{
  "model": "masked image model",
  "dataset": "small charts drawn from random numbers",
  "train_examples": 101725,
  "image_size": 48,
  "crop_scale_min": 1,
  "horizontal_flip": false,
  "method": "mae",
  "mask_ratio": 0.5,
  "loss": "mse",
  "encoder_arch": "vit",
  "encoder_norm": "rmsnorm",
  "encoder_norm_position": "pre",
  "encoder_activation": "relu",
  "encoder_mlp_ratio": 4,
  "encoder_head_dim": 32,
  "encoder_fused_qkv": true,
  "encoder_bias": "all",
  "encoder_qk_norm": false,
  "encoder_parallel_block": false,
  "encoder_inner_norm": false,
  "encoder_patch_size": [8, 8],
  "encoder_layers": 8,
  "encoder_width": 192,
  "encoder_positions": "learned",
  "decoder_width": 192,
  "norm_pix_loss": false,
  "decoder_layers": 3,
  "init": "lecun_normal",
  "residual_init": "none",
  "optimizer": "cautious_adamw",
  "lr": 0.0022,
  "beta1": 0.9,
  "beta2": 0.98,
  "eps": 1e-08,
  "steps": 27500,
  "batch_size": 128,
  "epochs": 34.6,
  "lr_schedule": "wsd",
  "decay_fraction": 0.2,
  "final_lr_fraction": 0.01,
  "warmup_steps": 1370,
  "weight_decay": 0.05
}
Rows from block 6 of the encoder of a small masked image model, named by matrix and row number. Rows with one number belong to one neuron. Each number is 50 + 12 x the weight over its row's rms, rounded and kept within 0 to 99. All counts start at 0. After the name is the row's rms in percent of the matrix's.
After each neuron's rows are labels from the 100 images, of 14976, where the neuron reaches its highest value: "top examples" is what is common among them; "peak on" is the class under the peak. Only what is clearly more common there than usual is listed. The data: small charts drawn from random numbers. In brackets: how many of the 100.
# fc1: MLP up (encoder.blocks.6.mlp.fc1.weight, 768x192), inputs 96-191
# fc2: MLP down (encoder.blocks.6.mlp.fc2.weight, 192x768, transposed), outputs 96-191

fc1.690 110:57 44 44 44 52 57 67 49 37 32 31 51 48 41 65 48 41 70 58 75 56 65 42 53 45 49 41 44 44 63 44 60 38 70 58 57 25 40 51 58 46 47 32 34 61 34 35 64 47 62 48 49 47 57 40 39 40 36 18 75 65 58 60 50 53 47 29 46 45 53 36 44 48 43 51 38 44 40 61 68 55 55 30 36 55 50 57 18 27 49 54 45 51 50 29 45
fc2.690 110:40 66 53 42 49 58 43 59 28 42 45 49 58 67 53 64 40 55 69 69 70 58 47 54 39 61 36 62 48 47 50 70 49 64 57 50 42 35 51 32 53 57 42 42 62 44 34 53 34 49 58 43 49 58 52 35 31 48 51 62 49 38 35 48 65 40 46 56 44 46 70 25 54 41 70 25 36 69 53 39 69 48 58 52 56 56 62 45 49 63 40 65 40 63 59 48
top examples: radar chart (100); dark theme (100); one colour (100)
peak on: data marks (46)

fc1.573 111:52 71 57 47 54 75 54 52 33 49 43 66 44 40 60 50 29 56 48 47 47 43 45 56 62 54 55 60 45 57 46 49 56 50 55 57 49 40 50 62 37 45 40 53 37 51 81 39 52 69 44 38 59 59 40 56 57 61 51 70 29 48 50 49 66 37 58 53 51 61 73 62 28 26 76 69 46 59 51 40 52 54 59 57 36 52 39 41 36 42 59 27 48 71 33 31
fc2.573 126:52 61 49 53 39 38 68 66 38 40 51 63 51 54 63 40 55 64 28 20 10 33 43 76 55 57 44 63 45 47 49 55 62 53 62 67 69 46 48 54 49 35 42 41 29 46 61 58 66 67 53 44 51 46 45 54 35 53 48 66 53 66 43 26 69 27 43 76 45 40 50 47 52 75 45 67 49 39 57 35 40 58 56 73 55 43 47 57 52 43 74 54 42 36 40 49
top examples: heat grid (100); items: eight (67); items: seven (31)
peak on: data marks (100)

fc1.504 119:45 60 64 59 49 32 43 32 33 56 56 41 36 46 46 70 51 82 50 59 52 48 26 38 44 36 62 78 73 38 46 39 31 52 62 76 46 48 45 51 16 58 40 63 44 42 43 52 45 50 34 58 52 44 51 42 56 59 41 62 41 42 42 39 64 66 33 43 46 38 52 60 42 48 45 53 49 54 54 57 70 25 44 22 57 40 50 18 28 53 35 58 55 69 67 40
fc2.504 118:48 52 39 60 30 53 61 55 58 58 62 65 47 58 53 28 43 49 64 24 52 27 61 77 41 37 43 55 35 88 47 58 38 44 35 45 30 56 39 70 58 60 51 58 45 47 55 41 63 74 26 42 60 35 58 54 70 41 57 41 41 51 53 33 46 33 45 47 55 42 57 50 48 56 19 59 47 42 55 31 49 54 61 59 62 38 58 33 47 49 41 58 49 28 31 51
top examples: radar chart (44); pie chart (31); ring chart (25)
peak on: data marks (59)

fc1.114 107:69 48 50 56 61 41 52 26 45 49 28 58 63 44 60 65 43 50 47 46 57 53 46 59 48 54 58 59 51 44 43 56 48 71 41 34 28 54 45 40 48 58 29 35 37 40 24 57 52 49 43 63 30 42 31 49 45 54 58 46 61 31 46 71 69 34 58 61 61 62 57 68 55 60 59 76 59 50 59 50 43 59 59 43 57 54 75 47 31 40 63 40 56 67 40 55
fc2.114 094:73 33 38 34 35 31 45 37 71 56 36 46 51 62 61 44 58 30 45 57 58 37 49 36 46 30 54 37 43 28 31 48 40 40 62 50 41 57 55 59 65 47 84 21 61 58 45 52 53 51 61 49 58 70 55 52 56 50 57 54 43 29 50 25 37 60 53 44 54 52 46 71 62 69 64 43 37 17 75 55 65 55 32 64 58 46 69 62 44 58 69 43 52 60 30 42
top examples: legend (100)
peak on: legend (46)

fc1.556 094:46 58 61 54 55 55 64 29 39 46 45 55 45 50 23 46 28 81 44 70 50 53 40 48 53 46 47 59 65 46 44 55 47 60 49 42 41 37 60 55 54 55 43 56 49 51 40 38 51 60 69 36 60 54 55 49 24 58 52 50 58 38 63 42 61 34 39 43 43 46 39 57 62 44 73 60 64 73 56 47 42 48 36 39 59 50 46 30 65 62 69 28 46 59 20 37
fc2.556 116:50 50 49 49 57 54 59 40 45 48 50 36 63 58 58 49 39 76 39 71 42 42 49 62 45 55 64 35 58 33 79 50 48 46 55 44 52 37 65 57 68 59 58 44 36 38 34 60 62 65 44 66 49 71 43 61 45 36 58 67 40 48 38 53 67 61 60 48 58 41 38 53 46 74 69 45 60 34 38 52 43 42 16 54 60 31 73 55 61 53 44 27 32 42 56 57
top examples: pie chart (100)
peak on: data marks (100)

fc1.728 122:54 62 52 69 52 75 47 58 57 33 49 60 37 56 47 38 40 57 43 47 44 47 47 47 52 54 46 59 49 27 47 69 29 46 31 62 53 64 67 41 64 42 45 27 29 39 55 44 48 50 62 49 56 45 55 57 37 63 52 61 61 46 43 66 70 48 51 46 23 53 66 30 56 50 44 44 34 45 40 59 57 62 47 64 31 48 58 50 50 67 61 43 36 57 69 62
fc2.728 125:50 47 57 48 41 30 49 55 57 54 59 64 63 59 43 68 44 49 43 48 58 58 26 38 39 37 59 48 29 39 77 53 44 56 47 45 21 61 41 61 45 65 53 67 59 51 61 54 44 55 54 50 58 71 25 43 54 58 39 52 48 36 47 42 18 34 37 53 57 42 43 55 40 64 49 56 50 53 71 54 63 52 78 57 69 52 34 72 39 61 51 40 47 49 49 52
top examples: legend (67); horizontal bar chart (29)
peak on: legend (45)

fc1.466 110:50 58 37 63 59 47 39 42 58 56 43 46 50 65 54 56 57 43 19 55 71 64 38 50 44 47 53 46 51 45 44 46 44 56 35 66 51 46 38 61 63 58 57 30 32 64 52 32 62 56 73 59 32 49 56 41 34 64 72 38 42 36 49 72 46 54 47 46 37 47 58 54 79 55 63 48 50 56 22 62 76 56 46 67 31 37 70 41 41 65 45 47 34 54 64 66
fc2.466 119:70 56 41 43 41 31 76 47 33 43 37 44 54 54 39 70 66 48 47 47 52 67 43 53 43 45 50 52 52 68 63 43 69 47 56 30 50 39 74 60 47 49 45 67 69 49 55 42 60 63 38 58 35 54 54 52 58 42 39 60 32 59 26 54 43 39 34 73 64 36 41 71 33 43 45 60 57 58 51 71 52 47 46 38 71 39 48 55 68 31 21 51 67 42 70 42
top examples: legend (68); horizontal bar chart (39)
peak on: legend (26)

fc1.415 121:56 72 42 47 62 54 66 52 25 49 52 71 51 47 50 53 36 55 71 45 49 39 37 59 63 38 60 64 58 63 46 53 49 61 56 56 59 51 62 72 37 56 43 52 40 80 59 35 68 44 32 39 52 43 57 73 55 67 40 67 20 54 57 53 61 26 50 58 54 55 57 40 43 58 59 57 36 85 48 28 35 58 48 53 64 78 28 40 70 42 56 44 56 56 60 37
fc2.415 174:46 52 47 34 46 35 55 56 62 58 55 61 47 63 55 46 53 46 44 37 35 17 37 61 71 66 46 63 41 47 53 44 56 25 60 46 62 55 50 59 42 45 59 33 60 73 43 26 31 39 48 51 59 47 39 72 63 51 58 54 19 59 44 40 52 49 56 54 49 32 51 77 64 64 47 30 35 42 46 43 30 48 52 50 46 60 67 63 64 40 68 38 35 63 66 40
top examples: heat grid (100); items: eight (65); items: seven (35)
peak on: data marks (100)

fc1.404 105:54 57 36 54 51 40 35 42 67 49 43 42 61 52 44 52 55 29 43 45 68 48 49 29 36 58 47 38 59 63 44 56 48 44 47 51 42 59 55 33 56 60 27 51 72 29 46 51 48 54 27 47 22 50 49 45 55 51 28 42 37 55 36 64 56 55 26 37 16 27 62 26 39 33 48 48 55 43 41 43 70 39 35 45 23 51 56 34 31 69 35 57 44 70 64 35
fc2.404 095:54 16 34 53 34 48 61 58 44 48 64 54 57 42 44 61 48 66 67 56 23 47 55 55 55 42 74 68 66 52 84 54 47 43 59 39 60 63 60 42 47 50 65 63 47 39 80 65 45 63 48 51 37 37 39 40 55 65 37 65 49 63 38 50 51 44 42 55 58 51 49 63 40 50 30 33 42 38 53 44 44 65 51 58 72 43 41 49 73 54 61 33 60 42 41 59
top examples: legend (69); ring chart (54); pie chart (46)
peak on: legend (49)

fc1.269 113:67 65 46 54 67 42 59 61 44 61 59 59 48 54 37 54 25 63 54 60 46 46 57 45 49 48 35 53 46 58 45 46 43 54 50 40 65 45 47 72 39 38 26 47 44 56 59 41 54 45 42 57 56 56 55 80 39 59 53 73 30 57 79 59 55 29 49 47 59 54 54 56 36 28 62 55 43 61 45 27 42 54 55 45 53 65 49 43 67 46 68 41 60 69 35 53
fc2.269 133:60 53 38 46 40 34 38 65 61 56 54 60 63 72 51 28 48 29 44 39 34 32 51 38 66 27 63 53 49 44 52 47 45 21 48 29 57 45 42 35 58 56 48 38 48 37 48 52 52 51 49 44 48 46 48 70 48 56 54 48 32 35 58 45 58 48 73 53 38 40 57 62 47 60 39 37 52 44 43 38 47 53 53 80 42 50 64 60 72 45 60 31 48 48 53 44
top examples: heat grid (100); items: eight (58); items: seven (41)
peak on: data marks (94)

fc1.242 125:43 41 55 42 53 49 37 39 33 56 80 76 34 40 43 53 54 67 48 61 48 46 29 30 41 44 44 46 65 35 44 39 70 23 61 57 46 44 52 67 55 36 47 46 41 65 72 63 43 40 47 41 62 31 58 36 33 67 33 57 53 34 65 55 30 46 53 31 59 49 54 63 65 46 44 56 54 56 67 56 46 63 65 42 47 40 48 57 44 40 43 35 62 54 42 67
fc2.242 128:21 39 41 46 61 39 47 32 46 45 25 58 49 45 60 34 69 44 56 43 42 60 31 52 63 71 67 64 57 63 44 90 37 68 44 48 41 49 38 43 27 55 53 58 58 43 60 40 43 42 47 26 45 42 55 54 57 40 71 42 56 48 34 31 60 42 50 63 33 67 58 28 76 70 39 46 22 54 53 48 58 44 69 51 56 63 57 53 64 46 49 59 61 59 46 56
top examples: radar chart (100); one colour (100)
peak on: data marks (73)

fc1.32 116:44 53 29 59 56 59 48 53 51 51 49 46 49 64 59 49 61 50 54 59 59 55 40 47 60 33 54 29 48 52 43 49 47 67 33 60 49 54 47 44 71 42 48 20 28 43 34 35 62 79 65 42 32 50 70 47 30 53 50 36 62 31 58 58 52 47 44 52 28 42 57 27 59 71 46 62 56 47 26 54 77 51 58 54 36 41 77 39 39 71 44 55 34 55 52 62
fc2.32 134:64 59 39 33 53 32 59 56 36 44 43 60 57 54 66 63 62 46 46 56 38 48 42 47 54 49 42 59 45 58 70 45 56 64 53 38 38 44 62 60 56 62 64 60 59 48 50 37 51 59 23 50 42 74 48 62 50 57 54 56 38 43 43 33 35 46 43 81 48 47 36 53 48 65 42 60 60 77 42 77 54 41 49 41 71 59 26 67 69 35 33 49 58 55 60 52
top examples: legend (99)
peak on: legend (54)

fc1.486 116:56 58 38 40 59 45 46 55 45 49 58 28 54 54 55 39 27 60 49 73 49 61 37 39 42 66 41 32 60 59 41 75 51 74 50 45 39 51 63 58 56 62 37 47 46 29 50 64 49 68 32 67 48 47 64 70 43 60 35 39 38 58 35 51 62 52 48 65 56 33 53 57 52 55 70 52 57 42 63 38 41 54 36 32 27 58 34 55 39 36 36 63 40 70 37 46
fc2.486 118:42 59 67 50 36 45 64 67 56 52 56 35 46 44 56 62 49 42 41 41 44 16 47 58 57 54 53 65 48 60 60 46 69 58 43 43 54 54 30 52 53 54 61 39 48 60 56 33 37 57 42 60 61 30 34 43 43 58 75 39 51 57 33 48 48 32 35 60 56 46 69 65 46 39 34 44 42 57 30 24 63 52 60 48 51 83 55 74 91 30 39 50 30 48 76 50
top examples: horizontal bar chart (100); dark theme (100); items: seven (30)
peak on: data marks (45)

fc1.763 106:60 80 40 59 50 57 50 36 41 61 43 59 42 43 49 54 38 76 59 66 51 44 43 39 33 58 53 52 59 43 45 53 39 45 63 43 36 52 33 52 69 41 52 37 45 85 64 65 60 43 44 31 67 54 71 50 39 27 51 67 42 48 57 48 45 60 62 39 43 43 47 76 55 27 71 60 31 47 56 46 54 61 27 60 53 30 66 46 37 50 68 39 54 77 65 52
fc2.763 096:26 40 49 50 48 71 35 37 56 53 47 45 37 54 74 26 55 55 38 65 53 49 33 44 63 68 47 38 46 61 81 60 67 43 47 34 45 31 58 48 58 48 28 64 46 48 66 29 39 39 49 51 56 55 41 50 50 36 59 50 41 33 52 42 41 45 39 52 62 59 73 35 32 67 63 42 36 65 45 70 38 49 40 70 22 86 54 58 33 46 45 45 64 30 42 44
top examples: pie chart (78); items: eight (31)
peak on: data marks (90)

fc1.306 121:67 34 62 65 51 67 39 55 45 56 83 42 52 45 27 62 65 66 65 56 60 68 60 58 49 27 48 38 48 69 41 33 61 36 44 59 47 52 40 67 34 41 36 60 31 57 50 26 64 55 44 54 71 37 30 36 52 51 56 36 47 51 59 49 46 46 42 46 31 63 37 69 56 20 64 61 71 43 52 45 44 53 50 61 52 53 42 46 53 52 63 46 43 61 49 48
fc2.306 142:47 60 45 48 26 56 68 55 60 59 46 45 33 28 44 45 54 61 60 49 34 39 60 55 67 64 71 60 33 42 85 51 53 45 62 41 68 67 29 55 46 70 59 68 39 22 41 31 36 44 31 39 46 32 54 33 51 51 57 50 65 54 58 31 49 61 61 61 45 48 42 56 58 45 20 59 71 41 48 51 62 40 61 60 63 67 58 52 65 52 52 41 43 53 28 62
top examples: horizontal bar chart (100); items: five (43)
peak on: data marks (89)

fc1.472 116:38 59 50 44 50 40 57 42 33 41 45 52 42 34 57 38 40 40 33 44 55 57 63 44 74 35 53 53 68 55 47 55 44 35 33 66 48 37 51 24 42 63 27 46 51 40 48 37 55 51 45 42 50 74 39 58 38 46 60 46 51 41 59 49 59 42 46 51 46 54 61 29 40 38 56 51 60 58 52 77 60 46 45 38 46 33 43 43 16 66 59 40 71 60 29 69
fc2.472 112:32 30 46 43 50 41 52 58 31 55 69 62 34 53 60 61 67 58 30 42 50 59 47 49 59 42 52 55 54 22 48 51 43 21 57 37 70 64 60 36 25 39 33 51 22 51 54 35 33 58 45 51 52 71 40 61 38 63 50 48 76 59 38 46 42 34 64 64 49 45 47 54 48 71 53 55 42 70 45 43 60 35 56 75 38 44 52 49 55 53 49 50 45 44 48 37
top examples: legend (90); dark theme (69); pie chart (55); ring chart (45)
peak on: legend (74)

fc1.762 095:55 57 61 54 52 51 45 27 56 44 51 44 44 46 47 36 43 75 56 67 51 40 52 42 43 67 39 52 51 50 44 59 62 71 39 36 50 38 47 71 48 47 33 56 56 65 22 66 44 56 53 56 53 27 56 51 26 63 46 68 71 50 67 56 56 43 23 50 53 43 65 44 54 64 82 38 60 46 42 60 35 58 34 26 39 54 56 44 64 44 59 54 67 63 48 57
fc2.762 083:44 59 65 52 60 54 45 46 64 55 34 51 57 54 54 32 41 48 41 26 41 66 62 58 52 57 36 37 31 49 61 66 43 61 29 67 55 30 42 63 51 43 59 46 46 65 63 35 41 41 27 61 56 52 35 51 58 42 65 47 55 72 62 28 44 85 34 52 55 33 61 62 51 47 34 53 46 35 42 46 40 46 54 53 35 30 63 69 50 41 59 56 21 51 47 49
top examples: horizontal bar chart (96); dark theme (70); items: four (46)
peak on: data marks (75)

fc1.212 114:49 66 52 55 49 40 47 28 47 61 38 41 49 40 40 44 53 64 62 49 49 38 27 50 59 31 77 67 51 67 45 56 49 44 50 42 47 51 22 55 41 36 48 64 43 53 64 47 46 38 35 43 73 35 62 33 64 44 36 47 45 41 54 30 52 38 42 60 41 71 65 65 60 42 43 53 31 48 45 53 42 37 48 58 41 44 57 22 39 55 65 54 62 49 39 50
fc2.212 109:57 48 56 51 57 64 32 63 86 48 51 42 69 75 64 64 40 42 31 62 62 41 54 50 41 30 18 45 52 54 70 58 51 56 25 62 52 42 59 67 47 47 65 53 49 61 53 36 46 26 55 45 45 54 60 44 45 54 58 43 52 51 45 40 67 54 31 31 30 41 66 33 28 49 31 47 65 45 50 42 44 29 45 53 16 66 57 49 43 46 44 56 56 75 66 51
top examples: pie chart (48); ring chart (38)
peak on: data marks (69)

fc1.207 123:76 57 45 46 45 66 63 67 32 42 85 59 54 52 47 67 45 60 62 43 53 46 52 35 49 26 54 60 57 36 48 42 38 34 50 72 48 45 46 35 61 51 59 58 34 51 48 52 69 26 58 57 40 52 50 40 37 53 28 59 62 36 57 72 42 50 46 42 53 48 47 74 62 50 64 33 63 57 52 49 45 53 48 39 58 49 31 48 58 43 44 50 38 34 35 62
fc2.207 128:45 73 48 58 56 64 36 52 43 41 62 64 52 54 43 53 52 52 47 72 45 55 32 43 39 59 45 41 68 42 47 44 47 50 57 59 44 60 64 50 72 46 44 52 51 61 80 53 46 26 58 59 57 40 50 37 42 31 24 50 25 48 54 60 49 21 48 20 56 46 56 54 36 44 60 46 53 68 62 65 51 61 60 36 31 52 45 65 45 41 25 37 50 31 45 60
top examples: horizontal bar chart (62); heat grid (29)
peak on: data marks (51)

fc1.465 101:83 72 65 63 57 57 35 67 49 41 52 37 38 46 46 62 41 78 54 73 53 43 46 61 61 66 66 54 44 57 45 64 35 34 48 36 61 53 59 77 59 28 47 39 49 46 56 48 45 48 55 36 62 45 70 40 27 42 38 33 29 42 58 30 33 60 58 53 31 57 59 60 54 32 66 67 34 50 47 40 48 41 51 59 48 38 39 47 42 34 46 57 43 40 50 35
fc2.465 082:34 46 43 38 58 38 59 33 44 50 55 62 51 54 49 34 47 44 42 42 58 56 32 46 60 29 47 33 48 60 50 48 60 50 38 66 21 39 53 43 49 76 45 71 36 59 39 31 67 62 56 64 45 44 43 37 60 69 52 44 55 46 43 36 72 58 27 58 61 47 51 57 43 63 57 13 45 40 47 40 57 71 49 53 30 77 54 49 55 62 49 33 49 64 55 47
top examples: ring chart (35); stacked bars (29)
peak on: data marks (89)

fc1.271 110:55 28 50 42 62 60 57 36 62 45 55 34 33 42 53 51 49 41 59 82 64 58 54 41 43 48 46 47 52 28 42 39 63 53 58 57 56 53 39 37 60 47 46 43 46 47 66 45 66 53 55 36 49 50 62 61 44 32 31 34 72 47 67 42 41 70 56 36 49 51 44 62 40 56 70 41 66 41 41 31 44 50 60 46 59 56 48 53 63 47 50 57 46 47 58 31
fc2.271 110:62 49 48 58 42 57 38 55 62 56 58 52 55 37 47 45 36 36 49 47 57 58 61 41 38 57 52 60 54 34 71 43 45 85 43 84 46 28 61 22 61 70 38 52 50 41 20 42 46 52 43 67 43 66 31 53 54 57 53 36 30 59 60 56 60 48 64 46 39 52 57 44 55 61 40 66 58 43 57 45 26 51 44 54 49 40 37 57 43 43 53 59 34 41 39 33
top examples: horizontal bar chart (86); items: six (38)
peak on: data marks (45)

fc1.746 117:65 62 74 43 51 39 49 49 46 52 62 67 31 83 50 40 52 50 45 55 57 28 50 26 44 46 16 60 44 59 45 46 30 60 59 60 31 54 65 32 36 54 45 62 68 73 54 71 35 37 52 45 41 60 64 36 48 30 51 54 43 49 59 55 53 40 23 46 48 59 51 41 31 52 62 37 36 55 44 53 38 37 57 50 41 43 56 39 47 65 32 61 54 49 71 52
fc2.746 105:45 54 44 48 43 45 69 48 56 67 34 44 74 43 62 53 65 40 46 47 47 48 51 46 58 55 99 53 49 60 37 56 39 26 56 47 61 52 29 44 50 43 56 54 47 46 50 27 52 58 62 39 66 45 52 24 49 59 46 47 45 34 57 38 60 66 53 69 22 27 57 67 56 44 47 40 50 53 49 28 42 55 42 68 40 44 57 77 40 55 55 44 77 49 49 58
top examples: ring chart (40)
peak on: data marks (71)

fc1.27 140:44 50 62 64 55 38 63 64 39 59 55 44 34 77 34 43 54 63 70 56 58 73 41 41 36 58 45 74 47 67 46 63 53 60 70 57 46 45 26 40 72 53 39 69 48 52 51 47 59 58 54 48 31 54 54 39 39 27 43 46 39 54 67 46 48 47 25 67 53 41 57 56 23 43 59 40 69 67 64 55 48 58 56 61 51 36 62 23 25 57 56 56 35 62 56 57
fc2.27 132:59 43 51 34 30 52 43 34 70 47 46 63 68 53 57 37 43 25 66 47 56 36 64 42 73 44 58 31 47 39 44 45 44 40 38 49 42 44 52 41 44 48 56 45 74 60 36 35 32 41 60 22 58 37 51 51 63 53 60 45 53 43 53 48 56 48 66 33 47 62 52 50 43 51 49 42 28 64 50 57 39 41 56 48 33 62 55 52 68 52 50 47 60 47 61 34
top examples: pie chart (51); ring chart (49)
peak on: data marks (100)

fc1.258 118:49 44 34 49 53 42 57 37 40 42 40 45 53 54 35 61 38 61 58 76 64 37 19 30 55 36 73 55 59 37 43 60 48 54 57 32 41 46 60 60 52 54 31 45 55 23 32 71 42 33 29 44 40 41 45 52 32 43 27 51 59 51 46 38 46 58 50 61 35 39 31 55 47 53 52 29 47 34 45 34 53 54 36 51 41 42 55 32 33 60 51 61 59 44 52 39
fc2.258 123:59 31 33 51 56 46 71 58 69 52 35 54 41 47 80 49 72 55 56 58 56 17 45 57 71 39 51 62 57 60 61 64 53 58 45 53 65 51 26 52 46 49 54 64 48 69 68 43 42 59 39 29 62 45 53 36 54 43 35 62 47 51 47 49 41 67 27 71 43 56 45 57 41 49 40 37 33 32 39 35 57 43 61 74 55 62 42 40 56 62 51 56 65 44 66 49
top examples: radar chart (100); dark theme (100); one colour (100); items: eight (37)
peak on: data marks (66)

fc1.196 119:42 28 41 59 48 42 39 56 46 62 42 50 66 67 45 62 56 48 52 53 67 69 42 34 55 25 72 25 50 49 47 42 39 65 35 61 38 59 46 38 76 72 53 52 42 45 21 37 53 66 67 45 40 42 44 42 41 52 31 56 34 52 50 36 49 38 32 30 45 30 74 65 38 49 60 49 49 53 39 54 64 42 54 40 50 37 78 41 50 64 57 50 27 52 46 74
fc2.196 116:56 44 55 34 35 57 75 42 45 28 42 55 48 53 50 36 68 48 51 50 41 56 54 46 42 70 34 37 44 60 44 62 53 40 70 62 66 59 53 60 35 56 53 43 81 46 45 45 45 39 46 46 54 55 54 50 40 63 49 60 60 50 60 35 46 78 51 69 46 61 30 54 38 31 43 44 42 56 70 59 52 33 64 56 52 49 33 54 54 60 49 56 55 46 44 42
top examples: legend (100); pie chart (42); ring chart (37)
peak on: legend (95)

fc1.575 132:32 65 52 40 52 39 61 55 62 51 42 24 47 26 51 55 45 42 41 46 47 61 52 57 51 45 43 60 47 60 44 58 39 49 38 56 51 45 67 65 49 65 57 58 62 51 51 33 66 42 43 32 59 31 39 52 37 22 41 15 45 43 41 61 41 52 55 49 58 45 40 56 38 44 47 52 40 30 42 47 52 57 54 50 49 73 63 47 36 46 62 43 38 64 39 55
fc2.575 116:44 58 50 60 42 49 55 61 51 37 47 47 58 35 48 33 48 48 41 59 42 47 35 38 37 41 44 52 77 35 33 54 55 55 51 55 37 61 69 42 36 44 41 45 34 49 51 50 25 42 50 56 45 70 57 63 44 45 51 00 47 51 57 64 54 29 42 51 51 41 48 45 61 54 33 47 42 77 53 43 64 57 26 46 47 51 47 48 44 60 66 54 37 54 52 43
top examples: heat grid (100)
peak on: data marks (50)

fc1.329 111:65 45 42 51 47 52 51 29 44 46 55 47 37 39 53 63 41 56 68 53 42 42 31 40 56 45 56 49 47 42 47 53 29 41 55 61 61 51 51 75 48 53 20 64 36 58 63 30 74 22 44 25 49 42 60 42 54 31 38 79 43 50 53 57 56 31 53 54 47 36 29 49 48 51 49 53 55 54 80 47 42 56 29 61 61 56 27 50 29 43 57 28 55 66 50 45
fc2.329 115:50 39 44 49 44 48 60 54 48 51 58 37 41 58 48 53 51 74 59 55 44 44 35 52 61 46 48 51 50 54 99 69 56 47 50 52 49 17 57 43 41 42 45 48 50 56 47 53 52 53 40 52 47 48 55 60 45 60 48 79 62 65 57 46 49 63 47 61 49 45 44 50 48 64 58 54 38 55 53 31 60 46 52 46 60 35 53 31 56 50 53 53 60 62 44 42
top examples: pie chart (67)
peak on: data marks (100)

fc1.187 112:42 44 50 43 41 29 50 42 42 52 45 66 70 70 37 54 55 64 44 48 51 53 14 55 50 64 62 55 57 51 48 30 63 48 85 44 61 29 35 50 37 27 45 64 67 56 39 42 30 46 62 49 42 45 32 34 67 58 32 47 37 63 66 58 44 51 34 40 53 53 52 62 50 40 53 56 59 41 58 40 49 32 52 47 64 38 60 41 48 33 66 42 47 39 58 47
fc2.187 105:70 46 47 52 60 61 46 44 55 44 51 48 39 46 68 51 40 40 53 55 54 58 54 34 36 60 29 56 53 44 49 69 38 59 23 66 46 59 54 56 61 46 50 37 35 33 29 60 47 42 56 40 49 34 72 52 25 43 57 50 71 18 48 58 59 47 48 63 33 48 57 47 52 38 30 40 55 58 52 61 43 66 54 57 13 55 67 67 38 72 42 63 44 61 60 61
top examples: pie chart (48); ring chart (38)
peak on: data marks (77)

fc1.385 123:41 63 57 45 55 40 57 27 28 60 68 68 44 60 49 38 46 76 55 49 46 45 40 71 40 38 51 54 59 65 47 41 47 72 54 69 32 52 63 49 21 56 48 32 38 65 70 43 32 87 54 67 41 37 56 32 37 57 67 52 60 57 39 28 74 63 50 56 61 24 55 51 33 53 40 49 40 45 43 48 48 34 43 62 61 34 58 51 40 54 54 56 47 62 46 31
fc2.385 125:58 31 52 43 54 51 36 62 54 38 65 60 53 48 39 50 57 36 46 58 60 57 43 34 34 68 28 38 54 51 57 30 47 63 54 23 39 59 41 47 62 50 42 58 64 42 41 58 48 41 48 54 65 50 54 56 44 71 36 50 49 46 65 57 35 38 44 41 58 54 40 45 48 24 70 69 57 67 62 68 59 55 66 10 50 62 25 42 47 49 55 29 57 49 48 63
top examples: radar chart (36); ring chart (35)
peak on: data marks (68)